python train.py --noise_aug=0.002 --n_mels=80 --hop_length=160 --input="log_mel" --vocab_size=54 --encoder_norm="layernorm" --encoder_norm_position="pre" --encoder_fused_qkv=false --encoder_moe="top_k" --decoder_bias="all" --decoder_parallel_block=false --decoder_drop_path=0.1 --residual_init="none" --epochs=12.0
Rows from block 2 of the audio encoder, named by matrix and row number. Rows with one number belong to one neuron. Each number is 128 + 24 x the weight over its row's rms, rounded and kept within 0 to 255. All counts start at 0. Numbers have three digits each. After the name is the row's rms in percent of the matrix's.
# fc1: MLP up (encoder.blocks.2.mlp.fc1.weight, 1024x256), inputs 128-255
# fc2: MLP down (encoder.blocks.2.mlp.fc2.weight, 256x1024, transposed), outputs 128-255
fc1.551 193:175136096129147161140135145127166117081124095169126120128149169105141127109116099108102108146126126148130118134128147107129099135121103135130129153123156182098096124129127080180125109136159131138127142135138167129125142141122144154147120108096147089098104146134117132125087117118131084134143126168099064125112099128130145154129122126114152131092134123127113117129079113104110128140135
fc1.554 080:149085174128163122128160128165129128116131107127125131160119133144165126123108145128129130152136127176136134159147164061127134138127132128124128124135180079126137116125114144127117128127071119129125175181125132126150137099217076106141130126132131101133119127133127125127133128152111105099126133153130164155134132133140134040152152165111127128131149128096135129141126138130127133143170
fc1.556 201:104126153112128164123108126129183065152142134168161130118087092150219175129149146161098091081133076100099146140132131107125121094113149113100132114112132107092172117124127115127121125155132160112117117143131169109150127111132118120175146170132113134127124128130126133125145155133134116169126102144113137076118113120149162091090131150172105157100130126149131131124112125178137129130167
fc1.560 120:133153097153127133125132120127138138141100131145093141084132128111137089129121130124139130192058106149155114149121093127118156136094151117131119164105128158139129120096177126117099134128149116132129119136134170127118142129153137102139127124112125128177134168127106081108117088073132128118156128123163111138141125149115128124141129126072123145137134170127173157123116117156116201140138
fc1.566 111:083110163118127118127141126143114116118117116140119138147132139118167130132144098119114127139117151123153156114162098161131117127123128081127103133139079142126120120088064115128127129151058122128062117151129134115119134078115077125178133124103142129130139047128122123142130124154131083120110119123052132130140122127139117128107119127099139126142144133133115121172096144130143110062147
fc1.567 194:161164114089157119151134149080111117134108096150152122146076092133123119147121136117137128124179150157116112197145134170091150127130141193140152173110119126121115135134125114127118116158136127139127126130111106120071159140060105091123093168100134133139138074115090139128104163124094135114119118128117105174131113137146151155132134169129085106097125125126147143152167129145147155139122
fc1.568 177:103140140151132094155126112141148111112089111124111142132140137136154132168139151109132125130114133131164143084151142095126157122128142157121161123137099142186112090120161105119100131154134146135096149122144140136128109120138106122130133119117114146101173113130131155026116144127075119081127102122116125131132149137161123110163111068143080137111128091086109129170129133085127122116116
fc1.569 095:134130191135121136116104114145164210084118109086131128151126119133135127147063125142195119135197101149090126108121130125127147118142126129125073130147106087124121191164142136121132116157098116129116124105126127131117098094109133085122174107148129177130128121119067144119148123146142134117124104130097115125127155114149111147165126158135105106143153160130124139143116158140100128102127
fc1.570 189:102122103160159125116102121101118127111121086113111102125133113105157130132164136128175129118113143140125088133133144103140178087128146150146111128180141126122096120146146144074110165132087134109155127143181100092098124154144124143167161113149082146088123119111098094064098132114169142139113100102175078117186140064131101159126119144135135161117162119111150159116160094140125132112135
fc1.575 187:101129135107143107132128090094146119145136132125135089128121125149128077134123143112113109105142157115134126132139131142133133161106063114142132152133127120184089137103137149130122097147135137133119103126131132154130139118155138127111143078123179130118127131163169133177110125142108142117147130128144130080076113193123146113187152082113113125143130131119132151135112131129133139136074
fc1.576 079:107090156139117168102156149235139095162132106107105105150149105148128143218105137117134145125155108130130110114154170139126124124166082161118116102138126094101125123102128139125136136113149101115101127171171126160188090124102164133129131125132131138138143123132105133125154106141139128100136148182134139136121101133110118122143116149153154151095178128179160130117105126154127154104161
fc1.578 147:135128131053062104149141113119106151130111133182109127119132139175075129130101156139120125130125085144148130176130121165090077155129101129100134135112120189146098140186123124149124157172153137142104104133104133122137153153081114117089114120135090115110138123130067139115144104115128139127144092117103116118144130126116121125105147141144113146131088139165104131112113129117111160178140
fc1.580 198:088152139158126148113126117076153131148127131133099118133116150140159131178173128135110148140145118123133108146107197137122104135128122139111101187047118100087120127132144133139052184128118150153107187136093092117147157090102137123154148142103097131113138183162116135109140117148140110151128158129118093135125112127092154105051125106145124141160132121142144126133112128103131109121159
fc1.582 147:137116092094145147042127107131126135152106136124137107142123177169126084100113124135104179135128129149125121137149103129155159109152116153119155133137118108123126128161141109142160158141103145144137128120142161130139114136121145115127103122112136152129074107147112150155107126130084144146125124097133103127091114154077083153083103128143118135069137125072140090181195159133062170110144
fc1.585 206:119154171120145157131124135129115131134124164125133173144181130149123121107091135135084036139080124128116109136118110094092141133135110125133167126095112142137107111134120163136162162138107119144131130097102155151149076122168125137141125123143153150086130132120146139093117140136100204135193087139114109127111130139086166141149137172134129141172129106168100096125115092114102139136087
fc1.590 178:129116181127129145132190132155136112127122097140140102142118147114134099126115151119127129161119144119160104107120147155155141116163132126139104131138105129156201084114123131109181094064103120143134144058146149130141146134128131109129102173132113169109108152135122153151157137101088167117132128138101145161152104134169124081103138067142130163146127112125132138106125113144149148105143
fc1.591 160:139090155078125125139121117129113096121132132124202137121063169145125150087117106139125131159093177108129105104120116101075126150144121091099150122122112136129118148121132132179095137157109112128164123137129112160127148110108107127075127165125109120143098126116158128114093118142135137104112135124175095124155135128099132102076109133182141170176139134104152115142132133153109137174122
fc1.593 192:133147142131135153126183177141131157091148129128119138143131120099138127147136138140174103087100101099133107148100117123132127138185103152122100148111112128118069155124101119096151130101127099160120129133126129158116149124089134128120144127109151181106094116128121147130124069096130146097105150112142125130134139123118092121109136111100127156147120092140135135185139118133140133132092
fc1.594 033:088131128149147122121126128172096132129158141116123132129124204239128142130128125122085137122134131124128118108113130134128129151131056136130135107124114126138124127134160129104124125133099132132111130123119000130137111165125142130129131128163128112127125121128125128132137129127122115125132126129134120124123119128127154124127127116165127129144144130128143140130121136072125092173129
fc1.595 196:112137143136164138122161118135154129146091121121191118150156123125150135149114115127162140127154098162090177111153132116175077112095161102163157142148089127088114132182129119131100160137185129127131115138143110133200149145120110147142087125144126116111147092131109102134170111104157083114181088147123134121128129128123127139145121094103131127100137126132106121127088139086107123126202
fc1.596 145:123112120125145124140124122126135118100133126153130131065127122150122181104120130125133133124165127138123146174106147133124123141150135126136100137112132157104103132172135128146123128093130084125134166129062119121186141153135130075141099118129111173132142193127094162096155134102119119120080104130098070129133120104122132109115090131124116145173142094156135134135115139122143121106126
fc1.597 112:125122129120117137104120134189132123121156131192123132131103100127131144131133110110130158079118140143128132162122135123119129103144192116165106175129097171130102128108141134115131157074173119137140139159149109115163115083118134121093140108134125123131122130144084123170150168100113128129128128122138104089130167131137126126108107155148130131138130133109128135168128111130082160139112
fc1.600 101:140155143094121136122115128131137174063141093161110122134129149131130117131099145126123117145128125123128127103160125155133128138154194128084130124118128148165130116121125129168106155148133136093101124105066128141131141126122113046155134157117126160161125136124132139136120116135122128116105127128128116128141135169174128088094185209122145130112134157114188123095101116128100123129125
fc1.604 058:129131174126130127123129127131137126127132144128129160158125130129131114128128131093159128129123091082130108129152128216128128128196123124174126128192126132125127129115128135106132138130060138128123133143129127114128132126124128129074130179062131129128127125138129118128128130128127176129169130128129111129130112128127136126069110132088191136130130129130128132124076136130104127120124
fc1.606 185:104117126133126150150089085118151139106096156110101142147117119125127136151112131129153098155122136145117141134121107172106094120154144134123091137123114107104180116133122126124161146134157138136127082116134077094150129091123120132119095116144138114135121124100150165133152141134090133132145092131146178115121105166154138131104122104099130139157103122065154144133124101142100142069071
fc1.608 181:120164133116089119114178076131161128100076081132126117132140094152114122171107127130146148115139069177094131145147157110118134180116138131142099113141161112110106136153103118122095146122195138125092168127083111147133101121134132162159118170135143110136153142140110124104150132139164110063133112133125128134113119102111134131143121160121090106127108147145115090115163151125125191177125
fc1.609 085:106103113122126135127138147114157148125134141136126137159113124132137120102097139102125162133126164142133094168128110175123110131144101131115124127138114140130123102188095140114111146132080104169147107129138106180133125102140187122165137129128104143127132130080120035120125150108079124100181109126153132115165129123130129160144117165112154147134147139162129110150162110146115135115121
fc1.613 183:136104173072078136115174059165136123142158112114164167143180188130124084148134108131143119116120132107078136140142093173111110140141095120148123144092137139140123115171155147102129093150165099118119135134156128119130128142147126144109125148126123092116131124163123134123142145158123114096162124117140121092154130100123138140118138133102127144124123147156102123165126106157118130141132
fc1.620 061:159139124126131164117128128164135096178130132128127128129123127127134109138142146160124113128123163090131138124156126145204109138134131125128111129124119128234137130134124132129116139106133140089165126129105121128118135121116125122136149128130127130102126132171148099147125102142131212128128125163130130138096129135136124139130134117141121146124132122081067129100139131089124105107119
fc1.621 061:101118152183131114129124125138126139081106120127127125127128119140133131072144097110144098100136135107144128127115127137126129125135153089127126132123128116102151088194120136128128124144132103157122123117122068134112125123146090133118136080096151116112154110129128090081131123131108120110139127133145101121126129129137138117152125160147170130127105153134110126156134127122107132126136
fc1.622 186:124135123165166130115140125120169109105119131124145135148199148137169109086151109166102170087128162129133127141137101135103166130089110150108137137153123090146102124133142169128169136141159139088115128156170123133122118110127128109170147102161127131119161135136122150127107164105141113136142081143172142075143104138119095141114132158113078093136090118133134160121114188129142181135169
fc1.624 168:140144155121125126162121127148117148143153102108102125113126098105116146173108134122115130120097126072118123160089127137116131101095099153144102130146131110136125136154178118105103126121097125142156125144120116146132133121142105065124163132101229134171107088123142140132132145138080146112136057114141154116144101126109083126126116157129122135133069093125118103104166139138120118099081
fc1.626 181:114129129140105125157110152105127127139108101135110136112137127164158137141150144092120156121141144181184087106094130108148131152136075104134117128127099172133117136146139104124083121124107138133122096104122137126155048104129163162151151121131137145124131109146121096101102137119106131080123102152143129149103131106133118135100146137118143096129147137106110146160114114132129166099139
fc1.627 114:117151133136127181185163127169117106154105153128147092126125138121134155140140121113127133094134116128119129107123174107131176122112121129125135140128134127143130130145145154081108108085146128150121164141110120178093113159204129135148116137169062149128131182129157128134134153123119128133125131149143121101114116079120084119142113110109129100112057121148136124149113111151101125133117
fc1.630 196:144085121129096133132134141117116158128144132117144144080105166162150074143100140146140168164174166092155116149145106150159077140134198113168131134128139104100116142089151121092100114148117096122133104160111170098101149126135126166111116118118168157101141180141138130128107114114107116131139115105130126103090154129123129137138145132125114136133097127125145184114094119090102125094114
fc1.633 200:093102128127172125118146123142127173158132110091092114126122112160067117153138169130097132136083132122169134130106116135138149128129135125179152130119099118062147131177150131132144111118151119127150113093125149151161157131095120094118188095170127131118115135138152092127131143158082162153124107177134100138102140123095135112134138127159124100148127124121139110096152133146161129115200
fc1.634 037:138126101123158133133126125122127114139139149134085125113129149189132120255130148125125127127123116120121108122143203124126114119189133124111124114132138125110128136120141126091116131131121133135126137105126154155043140127117124127128142130128127130132127141122134129126127132121106129077133138128117127116126133098122127129127135131128131130148155133129125139171113111164140136173118
fc1.636 191:110130123146120200120171151123102108165160130137104144094095120118140129123139110124099163104121167107127114148107159149109118145114105128089178137141113114106125118077142166144125120112077137127154131127153100119163118144152180110103097155116173121131110173128154098115153147129145106159176146127131151132167119119075126114160127135109173123073126120160123100117130182134108119129140
fc1.638 182:199124145142128126151109119128165161186131125121116055130168114117076159098129136139117071155131152136134105106155114130114081152134135112127142125125138140097087154156104129141100152099113112128129127132122166127112115192127130120116087126185125130132144180119130100132102133124132119133136173207147090117095125118130136102104175132113103127113122150099137131118135118139135127141138
fc1.640 183:150118149116105102109126149116158141129116133091142124134155160133113124140132107117124106126170079148141130121104139149191134120117126127146128113127122126155109125129114125179130169114138132123176121089137128109130126070102120119124159153123124162136135128125157149105109150122134109119089162122120129083109128128136141136123097113128128153090106097127120111134146143127127085078139
fc1.645 193:139150143177128133195126115138166157082137115120128126088127100128151112129100153126160106115103131122118101116114094120135136116124135131097117143126119132159122077141169121129120138119131119128131058130174081109126108118135112132142126161130117114127152138114116144102153160139131124135095118119101103125151111146159116193118119108146142156121152169170159150138093130117110164063116
fc1.647 168:151122120179126102102109125127097140118126158156141139104124129130129095147103120107131151128164135140106119160118129172128113134088116132088097125134094109119131138133154131123142180123081103127086130121139117131202125185141102116114130116131106111148150079122115126111140125125188090109137118089124157180115124148129148130141132143147104104092127111118133136106044149136127158126113
fc1.648 184:118127155102125135133134125113159065122126105109153130116151155122131194124132164114121139123119140099136123148144117128090127110055162150074122137084137113146088099137116171128119118138112129123176119100083114161188151191155128120124105131145129147116129129084151144167111128133121158120126119164127141120135100133092169118158145127151105099167115126130121155104136084116160165152162
fc1.651 193:135114132108121135115131139128151110140125115150113123152127131134155112122076116119131120079174163066145122170116124138111075114124105151146105099101069139125197108103099127114102135157121172131122150093088090101138145130133117105121129144101124164132116153119120124089110124170111144095120115102128113118088145111146103133134129090149112103113103130135129123141163148174143162135142
fc1.657 127:074162165116121156134113184147112187145134104111114124136131104173126077149126100147119126134171152131133152129119126146175122091079135060132180100123104131133137149084123175102153127135139121105092089127137140123130133117130086077113128151137132152136125140102126121079114103120156163146139141110110095123112112101098135133161118145164132141121099120138125130128176102156117144140157
fc1.660 095:127171124124078144164103167107077171087120128130123127134145125151154129161113121135103068119097151117105144121124145111139152143094112151193171102140113145160116146160132135122149128163114103132197120135133140142157117134137107174097106143133128069146142128118146157152093225158157129139119138121130138129134142126133126204120129087084130139100126121129142102127121138138120112118146
fc1.663 174:137111138122125121132117113112126132121119126151113155091118111173103145117097120103152132129177138098112091142120146059107181158107099120115147104136090108156118085151108126149123151108188115121169054114152155131128151100166116160160160108122153208154144146129166091090124134146158166140165130148109172124111164110136142134152135128135119100143098168103147094128177131145129121098103
fc1.664 155:129108126146159148142147076151116120123139144134129120112137120142112198166127147123107139118135142113110112118122122158125131133058114137130127131105132125142119138153152121135098090162154149131110140094107114121117098127155081087059134128166134095121114071130149138113079150144155121117056154114124100099113119110136120154148146126138123091130142114151139122146141155148132116121142
fc1.665 200:114081144128133139123149130150187135098130124125098128130145171131105140114135176127157123205128095119132096142152138154122163161148143117130120136159153152170115103120130144134101141142121136119132113082066106121121135126120164126122136113160141139131123132128079121181165079163136138116163146106126133181111130158088137118143151153059171093136102144130130071134078122087110126116102
fc1.667 038:128132126128123127130133129128129128104129128167130126128120129121128128131130104128125130120189133126089126127086126128132124170105101129120129127120127126126129131117134090123120135127168097084128171077123120126129132130128110133129128125154134128133000125128130129130128127127123128126139127128140127127128128132127131128138128125127122062133151130128127129119127243128128133155128
fc1.670 035:155130127120142139113153109127097129108134129132114135127141077175112125114125114117136055093113134114111128130128129123139128127149195147128121131122133132093133127120121129135127140129128147129122121129135135133166101126109116149129113129129131132128133135142129146082125139129141132144140147128133095125122127126136127117126143133138122138128092117240125150125120119126138052108122
fc1.673 192:179163102140152162123168119175140158159129109126146118163176145140140129119119095118139108165130121100088124110132135118160117113101130128094116147147119167110092136127126173093127122126134150147078121117150116155154129141140165163138091123121133045100129126102129147104120155136155148133141159107138119169119142146110136087090112146132089112123108132130139089144109105100148125140128
fc2.551 226:107113139129123084124153119135118124129146169116145177193130138135120115146112156153121145129103143129083119117123078117142096115131138125123132120150182124128189127135142106098133123132108115037114128136128152125130139107111102128118122142143135140081170134107114134157147104124165146100108095101133136137114134136102118085115133117048119152134087135129084156143113133176191146151132
fc2.554 057:074133091140128144139128113124124150141119124117147060153107130121140128130124139126026145136135128145125097170129134137132131112129129130137169127130129133134127120129122181129141098145118100213056127130133126128128143096123134196138151140123128116123126120139128121124131094095118128130130083145121118144124126130182121125118098128128148126142142122244122128131125125117139125123134
fc2.556 216:108141114165115108138123130115111139178064109104148123132110124118128120172178135114098133091123138100134132118073128097162124109138089130131110136128095121166132108132139144135119123123137126128135154136129137137099124182117186126082102073115120128116072102133128119114181122126130079100133120153131133129135061138130133169109145135132142124131075120114145127122119144123046145138123
fc2.560 106:107175136137103164102124111138100141168124035080103137179126113157073101129119100137113072074134163146135132148141175122103140103129133116134142116148134135128106134133124125167127141117124126116112130153127139206131133176139079121126147108129149158133119128115136120117141107126122147125073144169152123113100135157110127131123084101124147134113117138105106094112110144143152118144065
fc2.566 099:137131111144125128110109144128139127080116120129087100131219108127238125145140129115112107135127125106114176150138147118136131129124088148115108124110131109096109120149158151153106109149142133130126147126138129103097121128128121132132136083135123117124125123104130128148196109045127129116053125140132140130122112113134151117128137113104113173118132125119145129133129129213116152134153
fc2.567 190:094118134127173125148133129151145129103181162131120103148138134137141145115131143109154102132119156108105132120125122124125125127125108128103097123133105111167126170129073122138035116078122130148134160130119141212150157133128095152110122104130111149130143137149123116130124120163098118094135098135122116108113163114146128089135078131184159127125094125157116104121125132168085096137108
fc2.568 186:151133101104119133053123111104130128110111138131129104111147070126080136135109123229118130129119133110118149121106106165105133135147111146097114133162127124133135149121105098105154160122132133120136106128187140131128120136130135129183180129136181113099137136107116139100116128179151125127158110132107128099165081126115086137148149129103127109154120193124158135122134087133119080124128
fc2.569 086:153135129109131158104108119135152114186117146117125119153134145138107152118125080126093112122060149144129081134132131123158112108122126121128133121111144117047136110111096128114141143140144146125186101099121115145121137118123092168145133121133132089124116125135152152122123128131115065125138137134161123138130124102104095093120121132131077138112121101143149081070092108128170175123137
fc2.570 207:085124119148139207140143138127120137137112128103115094141116098076087108112136122076133137108153127130127111120189159127119142135135078161119146126119108127120140139139131139113208131102132124169119118115063137144131131119166121167139118147128114117135134127107066114133140134144132103162127130127131095039126124146121144101131099111202142095132126152142123148130146133118147139155133
fc2.575 196:160129126134136127162149119182126118119114133140150174151155171087087098129128159132123134141121137103133150118134113063157131175158196187122092133123173115113117141122159129187106126117114085131128133154171120123128128081098142142122127127128120129139116152142080092131128131116152150152130152140067136127090129091100166120097133114111119120137188128153080159106133135093133118135143
fc2.576 076:127135120163150155185137113054096106129153133145137149105113176120126092098154127080127110123113142138130151140060116111139049105120125132130132139112139113134107150132130128103126093157146176147153125112121110052127117138150152154088130150122132115123128162110130161136115143135146129153144143108104126124130129118123125127091132111107148113139133087156094084154116177130077127122070
fc2.578 146:110151094146116129129116163141141142125046091158198105127111126107134128126164113125131128162095092117151130102129103135086140150148138108167078128126128099167110136113143140126129082164126061145202150128127105125111081174165123123136142148126148140111108133131182146122138127070131113123091138121120154128150122173125119116149159119117153184118140144097121125114126122124136132150124
fc2.580 185:153163110109125147133159119128104122160108133133152156127166142121104148167115142166200108146134124125160126138153104128118121138147156129129123119137141124137060148097154149128144079176119116053077125137090122163146103124154156090117138116167134085113098075101127133158118166113130120083101108130093140119144132143100121117158131137105179130128099128114127120132161138160130141124143
fc2.582 128:097112178123131133158139191139112130099170120140101125131109130112111070172110116050096133121131137111123138125126197123141065139090125131119113172120100118150163132119134132110128112112123155134104155128108148167120126122125119120135125149123120109120125110129152102135167122149165101120137116139132126127169137129107112128177111100130176129128141149126127142140105099139167119132144
fc2.585 194:106127142133053140130172145123126126136132131139140137078092115131121092168130170066143082144100101124102118155141140142102134100121109146122158122076163076117126087102117125128136136118143144088178100165108102113121155131082140122143161088145158142115154148134129122134146106072152089119135156142156104164131135117174119096136126121123122128112145112115137106105091119130111132110187
fc2.590 169:134122110131127138120136146121163160085146115139129125108140077129124142124136114112125156124110123134121139147118123113125129133070125123106135124111133142132132121135109175182079136129113130117124124119121136138125143093141111131054153119095107153116138128158115122138108151124136132145186129213109148123098125138120095102122143117124118153127079127130085120130133127136133130185128
fc2.591 152:089132154134125144114131110136129108126115127102127097138219121137101123155107148091127096127141123133175134150066132154123115126128194134122115204145122171130124112130134140077138162146157138113156137136140128130142121149143132143106206147160098133116138137146136140179129149146171112124127125120132145121105148123119120128154130153151137104153133104128156123167116134128135148120146
fc2.593 206:158121138125116138149103122116138145157126135110118120126098123153111105129063129151079129133095113179129128135086124100140116130158192137166121125143132123041113133140139115176123149141127125111122170097134132128062155152167169139131042110120122148127122133124129123137136129145127088150140131072122171134123129156139133156126126095121134132135130100147128126127123148136132130131116
fc2.594 025:127092134125129130128139128122130124120125124129117131104149089107118117131119156034155123132128128145147113120136133120130125133129171125139123152150119165137130141143083110124105120106126066147132114140141255086129104124141143122150131120126144133125129157120154127162127136135135141124122128128108128128144119115126097125125144124132109135047137171128129124134123120137091146113127
fc2.595 195:124121155131102117138136141114134127123121125076148110127115138130127145133144067086124142102144140120113113144089124091106138154192146122129133150153127121123112090131112148111123147172120091111112111133113100115111093132100138102145200117111115126125106136135109130141109125089159189155137094129100104158188172114123156132144139156127129089123122102127134136112199159176151151094092
fc2.596 133:137114139133130105112142176135148180132135138137096136116120165103115127150143148139120136120100125127106108114157097137120107127113150148134147141128148123131165109146082125121030102155123116136101113144129153098081117083127072136088120139097135146147121149126163116125064126112172123124111129129117128121163138123107122122101104148122155122086125178123165166135164145153120192126119
fc2.597 100:141128152148156089160099134110131151125130130103128129125134128132123118149125137143156099139119092144107122120104111134104137119149119154135145112107123196113131124148133132109105090162140123126109145134129123137105149102151113113143098141103152131119114097138155126130109118171142194136135131174102124111118131092136079116126159144116107103134134095133041120138108116159129130162153
fc2.600 077:134127118176100116128126117127145123135128132133130065145123156151175123123128114098127123130138134106144124158136142119098107116141131127131111108159123139143123132112116117137200126135117121126139117120175114130141165120145119115181122140132101116127131122138109116199128125127126193141127134149115145126128129076109099128135110128128161151128111128120102132107140109140141126131145
fc2.604 049:123110116127142130118118122135142116123105140129099129133128104130128128127121148127000108115125063105140185127130130124186140131110114166129106129138128115138112122115146128126130092130118131110199137115154102131156142135132138093137130126130206116126154167135123124118120111151128135116086129125045135136115135122123122117111168121126136111141134138130119085146168128131132133120129
fc2.606 178:129084110116121101159109103132117151130114121125137151110163157122139127166135138138153091106136129121145132223166165123136110121078138086112152131173126125156134125117140127067110126129146112211131143122128104141137164114130140159141112132128133146138124106144103163105098152111104096138132176133103079130123150136126140072120112109110106126126098130128113137091132113104162103128108
fc2.608 197:121130129117130168135130121156150067135130162118129147113136151131126138088139191129120099099098116096140140134114090127098139088131035118071103154112162179167098046113120084130114141150121114113130144094131130137139146127095140121104150123135136128096085119143152121127111146160129171118131172121120153139150113126110184139142143144086178126176151119056105111127092123132120129131119
fc2.609 083:130076134120168155132123194139133108118126131125120138125134182117122118154118170113163101114160146119133157138128118120097150145126123109129133105135132131111104117134134127168123127128143128147131148108132141149112121133134144143155115128130128119129160149112196125152140178146154116189133126143117132130127127191102128114120146131139121137141117115125107107122109112169136113149189
fc2.613 209:124125139138133148130132138042134109153125112097146115122109096118135152127136145122143153166116117162126129145130117162187133146117112109110126154136180128122124101128121120131157145129123150121128163139144132139122144119127097101120123144126141150095109127133156108146111027134149117129138112147098101147151150133103096053126143146116142080137176131105127132138157127118170130110135
fc2.620 050:122119109136132115131116163123127177136153146109135132134077136000151116129145137140153126124119129140139124150128126105124131114119127164117132143130106167019109135139097130137122106126124125119114154131169129129127118133112095133098128142128066096115131110126147106134126144096123130137145117106109126102128127135119128110144124162116150134113125162132127140133136131089106184134086
fc2.621 056:121132133117147143112157117155128142118148150131131190141137133106128129129086136127131138136140112105128117082123129123138120138128119127182151127086129133082136129109129119121135138156128164110112128094078128118138170131129113117128125184157121129133140126125128125159126124117151127108097142124136120145119185109099096110114130150137102130152133151128137135139146129104118128116127
fc2.622 184:139089111124135121136151137185100117130153128120112135122115143145084141112151065064154068130125171106102137101127138134096095165110149129164149139133126157169136125155142131113147127118122167124128119137092130127104174198124122128123117132128150171182103129104150112146112096119091126107109182155093127122121147168119122148189173108088113169137189147088118129129120108108129124125151
fc2.624 198:108136135116105157085157150138133143132169131138147142133117141071140129176124122180109108106144129137137114075106122137145146112105141112134151129133155122082106128127064096118156128128136125129148118131180128137152125157150120163147079126112124135088127133149133119137128093089155099120141145122060132083114130134091124118074132144131171139103140098110135124140114124127136131101169
fc2.626 167:136126124180160129137122111084141136125118128148099108180132134100127110124131117142132144108124121147111198100147070127190135032087084132140159107145119129123132103134151200122180129125114126130118157127146096115170135124133130122104126177124125110101132148171114162132132129148134114161096130108127121090102152162037123098152131125137111167102126115138112117155120136136133127113160
fc2.627 110:123120139125108082066126128134130122156128136147099135116101130089124130137140198130119100134128150125162169133158082112071131134124106126128131107131142143084105162070132122172123148129138131146149104139109120070169179140130158109139126136127134124194134119114127130120140086102132114129084131121132155117119117151153129127153119127119145120118166137127126129173130093089122122119089
fc2.630 207:121126118139221170160147143117123116120095175075146142123137176123096094125139082135129153095107135117140130183073131108119139151133068177110169120129124115154119114160128124150109149129129132151073128106120126128109117102197121124125144087162120111125124129126128137126165135121090128167137102120136158133115172166112125116134099117151140128122120145113107099175126106133076033135118
fc2.633 183:124100122124151153129159104132154081103116115152136137094108153099129128112126125115136114092150142124137122171155094171103133138166150105126097093114164099118130135104116131146108138107124131140142159168116148123128141166135128144098106133120134116168140131119152121125120106100130168139131175084167111136210182138130144124180085141067130130140185154164125156117120153131119107068082
fc2.634 037:128152121089138128126159129167156160115127126128129133172125115071172127122137139096126121138111147136142102127132125114124127132128127127132128134119118146153121130140146164133127130134128148129124128206123125079135094152074085154128050105160114148127110153164126140130115147157128085136135127127122139107119133127121107128139138081125164124160000118139129127125121098133115152138138
fc2.636 211:109151116070157153110114096052115122128089112118150118134134132089150132161103128111176148110140083184124149130151115112125156126144150134145135167128141103127130132097084093137169140137125117121142113146117125129092113139126120112125139127125083117077193136166155167125152132138140122122101114143134135107127161190133141146075138131131122122127142134122129150130096127140107100128124
fc2.638 178:128075137115133107123131167101132137131111109136122182111085175138134109137125154125105142085153158125054151119131143129111121143121109121139122087129117118155154114155130139167178113149168070181160133154101146118148127097064130112112130127127142118127156127164118129175123107136127102132100096089120073137176104124135123128121134082126122132136101120112120145118133100118107137095112
fc2.640 192:146161123094132138152168122120105132102126147133119130176073125134129145166124166135114132127122129138131142139112114137126114146127127172131093189086118146189135131123155124146159135143093109128099127155117124143150116177108161112142127165124163192128162143117075080124129135103124124104145078110135125156151123096123147096093130129125108143116136083133180077132143136123136170135127
fc2.645 178:124189158125116094135138115134111113171142088164130173130134112131142144132125147121171166161120152114134152131120145136098117140149121086135125145103181140110130138149126131170207134125129168075110154089139117122174149191123159084115115107131127129140123056118132109122144118101144110116156099167166117129175118126103126090121197056180138131142135102139152130120117104136131128185126
fc2.647 169:123130123105115116127154158128139143109091133084121135169140121083128129119124138109116130151130138123127151140139120120151114125176126130113110147130061161128129118128136108190113111075172133144108121195170126172110130113121137125104129163105111116083100142124148125135122127136140197102128152127173126073155083145132122116128107103110124127122113098121121102128133130082124131132173
fc2.648 165:156130130116125079129117087126090138131142140121093128153134111103137122125180151129126175155152094119158148130126148089093124143125117149150137158142116146104130132104138113154163127125137124123125137070171106132139087129147161139099170130101137143141146136138148122153143132100072138129136092137112139115132126128128081131127131141161118096063146101089134115136089138109156150157122
fc2.651 196:128126138157131130127149095130132145114119114118108114126105171130130126142132141133134169138160155129124134121125129114145164133084169128124162159146128020049127116119083132139161140159133061096142130146126125136139130137104158115166054132130154152104128136116141114156130112125096136140168107140135121128173124140163132108082131126125136177120128131155132168142109082130091121105142
fc2.657 133:117161136154126136065105096125162118144127129104133074162120105085096189138131124116140119128024136126153144135177117123111128144171146170141095139117136132139140051130137097161162128112124117127131136128098114125114131174122138124135115097132130129112144114114124159134127148144134133149117149115124135138131093129120174109139131135124132132141139085132119111123134115157103122139111
fc2.660 090:100090112145145134111136102137153165129122130085116114115133153140099079161119115144113134145119123108122129186121140122130066060114148122078080133127187118112185133169139119133139129130150176134131132070138106103094124118157107031131172112123122123095143135203101113104193130133139108118133147138102134095128072117130117110119084135170137122123166094115136156130119112105111101169143
fc2.663 164:109162150161116130155122178128152124149149126078160125143115105082104113143159100130163149091110133112137131156107152183138113106128140124134145168131127129151125147137140137120073132129111126138082139156076104163133130159130147065096122147084122123113123105125120057137114117066108110145121108136110136184092145107103124146090123125118165139096145102179174132124126044108149104138071
fc2.664 157:131101116097066154141086174132134125134128136108101164117121151122118072083172173124184131129133132145133133161144122111117140118158144128103124064114147137117149155083137161088118128119143108185097132125131094153145129146131141118129145110151118113119148166127155118115179077130120130098155100153148162114146129127178126126135114138139125167125124154127096122098121131136074129122144
fc2.665 198:119144093118107134136087140155125120177127122119116113128153123118164113131129097132154127064182150132139143142078157119139155086153090105123141136110100122127129128082125183135181132139147144165120142141119117122116152156122154120158121122136111103112141098130131162113128136136130127112130126082130176136134125144128120137140157097164106125138120125139120140163141153129140153153058
fc2.667 027:161126135114126124109105099126121124193096118133119111169140106108113127115143147110124126146139130120122126100126099140116119148112128148146139129194131172127099154143114135156121120154118124115126094224128146130131172096126134128131128170122112101127119136106117167137121140127123133125185135120116121122127134116117127127145113096119121161152055129117127137207138126139136157127134
fc2.670 028:119112149195099122110092129146122137111180140114135127135141129025126160151177109170134154132140129123114123118115128137124177209119127114144127129131112128119124107127135117128108129132115125000140128115129131125126129135133130127120143124143083125121185138129125120125126125128088106121115124136125119140141161130146136132126127154122122129144131128084129127214141130128130166129133
fc2.673 197:077127152128093095119130094094136115109157128126077156115079159120134152132106123148112138134124105124145105129123147117158126111136129086083138114128158106102132100128128122108153133113125110138120133130121158130102119117136117123115193131195115182135164129125136128128090128125124073125111137145098109132126137133135126104128061119124121080125141150134087142125170130144142083087140